{
  "encoder_arch": "regnet",
  "model": "contrastive image-text model",
  "dataset": "rendered made-up planets",
  "train_examples": 195000,
  "image_size": 24,
  "crop_scale_min": 1,
  "horizontal_flip": false,
  "tokenizer": "word",
  "vocab_size": 28,
  "loss": "softmax",
  "embed_dim": 256,
  "encoder_norm": "batchnorm",
  "encoder_activation": "elu",
  "encoder_channel_attention": "eca",
  "encoder_depths": [2, 5, 5],
  "encoder_kernel_size": 3,
  "encoder_stem": "deep",
  "encoder_widths": [80, 112, 176],
  "text_encoder_causal": true,
  "text_encoder_width": 256,
  "text_encoder_layers": 8,
  "text_encoder_norm": "rmsnorm",
  "text_encoder_norm_position": "sandwich",
  "text_encoder_activation": "squared_relu",
  "text_encoder_mlp_ratio": 2,
  "text_encoder_head_dim": 32,
  "text_encoder_fused_qkv": false,
  "text_encoder_bias": "all",
  "text_encoder_qk_norm": false,
  "text_encoder_parallel_block": false,
  "text_encoder_inner_norm": false,
  "text_encoder_drop_path": 0.05,
  "text_encoder_positions": "sincos",
  "init": "trunc_normal_002",
  "residual_init": "scaled_by_depth",
  "optimizer": "normuon",
  "muon_scale": "spectral",
  "lr": 0.015,
  "momentum": 0.95,
  "nesterov": true,
  "orthogonalizer": "newton_schulz_5",
  "adamw_lr_other_params": 0.00096,
  "adaptive_grad_clip": 0.05,
  "steps": 4100,
  "batch_size": 128,
  "epochs": 2.7,
  "lr_schedule": "cosine",
  "final_lr_fraction": 0.01,
  "warmup_steps": 120,
  "weight_decay": 0.1,
  "adamw_weight_decay_other_params": 0
}
Rows from block 2 of the image encoder of a small contrastive image-text model, named by matrix and row number. Rows with one number belong to one channel. Each number is 128 + 24 x the weight over its row's rms, rounded and kept within 0 to 255. All counts start at 0. After the name is the row's rms in percent of the matrix's.
After each channel's rows are labels from the 100 images, of 14976, where the channel reaches its highest value: "strongest on" is what is common among them. Only what is clearly more common there than usual is listed. The data: rendered made-up planets.
# convs1: 3x3 conv, stride 2 (encoder.blocks.2.convs.1.weight, 112x112x3x3, each kernel summed), inputs 56-111
# convs2: expand pointwise conv (encoder.blocks.2.convs.2.weight, 112x112x1x1, transposed), outputs 56-111

convs1.4 080 [ 88  96 161  96 180 125 152  80  78 158 100 101 147 141 125 142 149 130  98 150  93 126 134 133 165 136 103 104 118 137 122 126 113 137 112 112 131  96  87 114 141 105 162 100 154  81  86 119 101 100 160 156 150 133 109 109]
convs2.4 086 [146 154 172 123 121 137 113 120 142 151 175  99 197 156 138 135 144 128 126 119  94 141 132 124 101 129 107 152 129 142 145 159 104 138 133 166 174 117 120 190 123 128 102 182  93  76 125 166 126 143 177 139 114 123 135 125]
strongest on: banded gas giant

convs1.45 100 [131 116 139 128  80 118 100 117 100 147 130 143 159  78 137 107 113 122 115 126 128 128 132 166 113 106 142 114 175 106 153 115 161 114 123 142 143 110 110 120 132  99  94 105 117 156  93 166  93 151 133 103 131 100  74  95]
convs2.45 091 [153 138  88 144 146 138 189 131 145 154 131 144 104 123 109 136 139 169 143 143 180 123 134  97 133 166 159 118 141 144 169 143 138 145 148 157 163 154 110 155 154  98 106 146 105 102 137 117  95 131 167 148 123 157 133  83]
strongest on: ocean world; full; banded gas giant

convs1.108 115 [157 135  84 123 169 134 153 149 141  91 119 146  92 113 129 126 133 124 113 119 119 145 196 125 133 105 137 109 145 141 118 142 146 111 152 127 139 115 152 100 119 135 173 127 113 121 140 114 119 137 210 116 109 129 140 138]
convs2.108 088 [139 118 129 120 143 134 144 151 137 136 161 119 174 158  84  91 145  99 113 116 156 136 133 133 126  88 118 103  89 157  94 136 136 124 115 128 155 138 101 113 158 154 142 152 129 162 141  94 110 142 119 140 134 115 103 154]
strongest on: banded gas giant; ocean world

convs1.50 084 [161 155 119 131 106 112 145  85 134 144 107 134  63 107  99 110  62 133 154 115 132 133 151 117 108 127 119 122 118 152 161 165 172 129 159 139 167 115  95 139 120 108 147 109 165 142 152 141 116 133 154 140 128 139 132 151]
convs2.50 094 [109 153 134 170 101 142  91 138  88 119 119 131 185 154  90 152 153 145 157 110 125  93 143 113 113 166 106 165 148 154 128 121 137 136 152 150 141 160 109 114  98 115 129 128 130 138 146 102 103 118  98 134 127 127 129 135]
strongest on: banded gas giant; full

convs1.33 105 [166 113 146  51 143 127 169  80  96 140 135 130 119 172 112  88 138 171 138 160 140 118 131  96 158 142 101 131 142 136 134 165 125 117 134 138 172  76 119 141 110  81 151 112 151 136 106  98  95  81  65 145 131 141 131 166]
convs2.33 111 [ 76 109 160 112 134 138 152 125 125 126 138 114 127 118 126 131 100 132 115  89  97 155  99 132 102 165 130 102 136 165  95 110 142 108 126 117 120 152 176 127 146 121 151 194 115 135 109 158 140 124 120 125 133 146 101 166]
strongest on: banded gas giant

convs1.109 091 [126 111 141 154 143 127 141 106 112 117 136 150 128 127 136 104 111 110  88 127  87  96 162 109 131 121  76 114 122 103 150 109  99  98  80 111  98 116  83  98 110 118 122 112 150 105 113  85 125 126 132 128 120 143 146  78]
convs2.109 085 [160 119 125 136 130 115  73 150 151 162 101 142  93 143 103 131 140 125 137 162  96 118 127 116 158  95 146 104  98 117 123 165 141 141 127 135 146 146 130 105 127 113 143 101 149 154 175 119 155 134 137  80 143 122  68 113]
strongest on: ocean world; full

convs1.31 119 [ 88 110 115 171 107  97 123 131 120 143 120 122 146 109 141 170  72  89 141 112 126 158 121 152 110 151 140 145 104 118 167 170 142 155 140  98 154 112 138 142 140 107  77 111 124 135 144 167 156 140 124 124 143 168 136 112]
convs2.31 101 [102 152 133 146 120 151 120 114 155 146 134 116  96 168 105 124 117 153 117 146 142 119 129 150 108 123 102 142  71 137 144  94 126 151 155 135 154 111 147 155 122 134 133 172 130  98  71  97 111 141 162 117 149 149  65  93]
strongest on: ocean world; banded gas giant

convs1.97 091 [126 111 118  99 106 141 107 126  56  96 103 140 133 112 143 117 107 130 140 123 172 130 173 144 128 129 116 131 129 155 144 138 146 138 114 118 132 106 121 154 141 153 177 134 162 140  99 122 163 141 219 141 163 149 146  93]
convs2.97 106 [114  75  82 124 108 134 117 104 121 120 101 121 153 135 121 141 157 144 144 114 114 101 115 172 109 137 128 116  88 121 147 128 150 130 103 159 131 133 141  97 101 138 163 162 142  90 142 139 131  91 119 195 117 141 132 143]
strongest on: ocean world; banded gas giant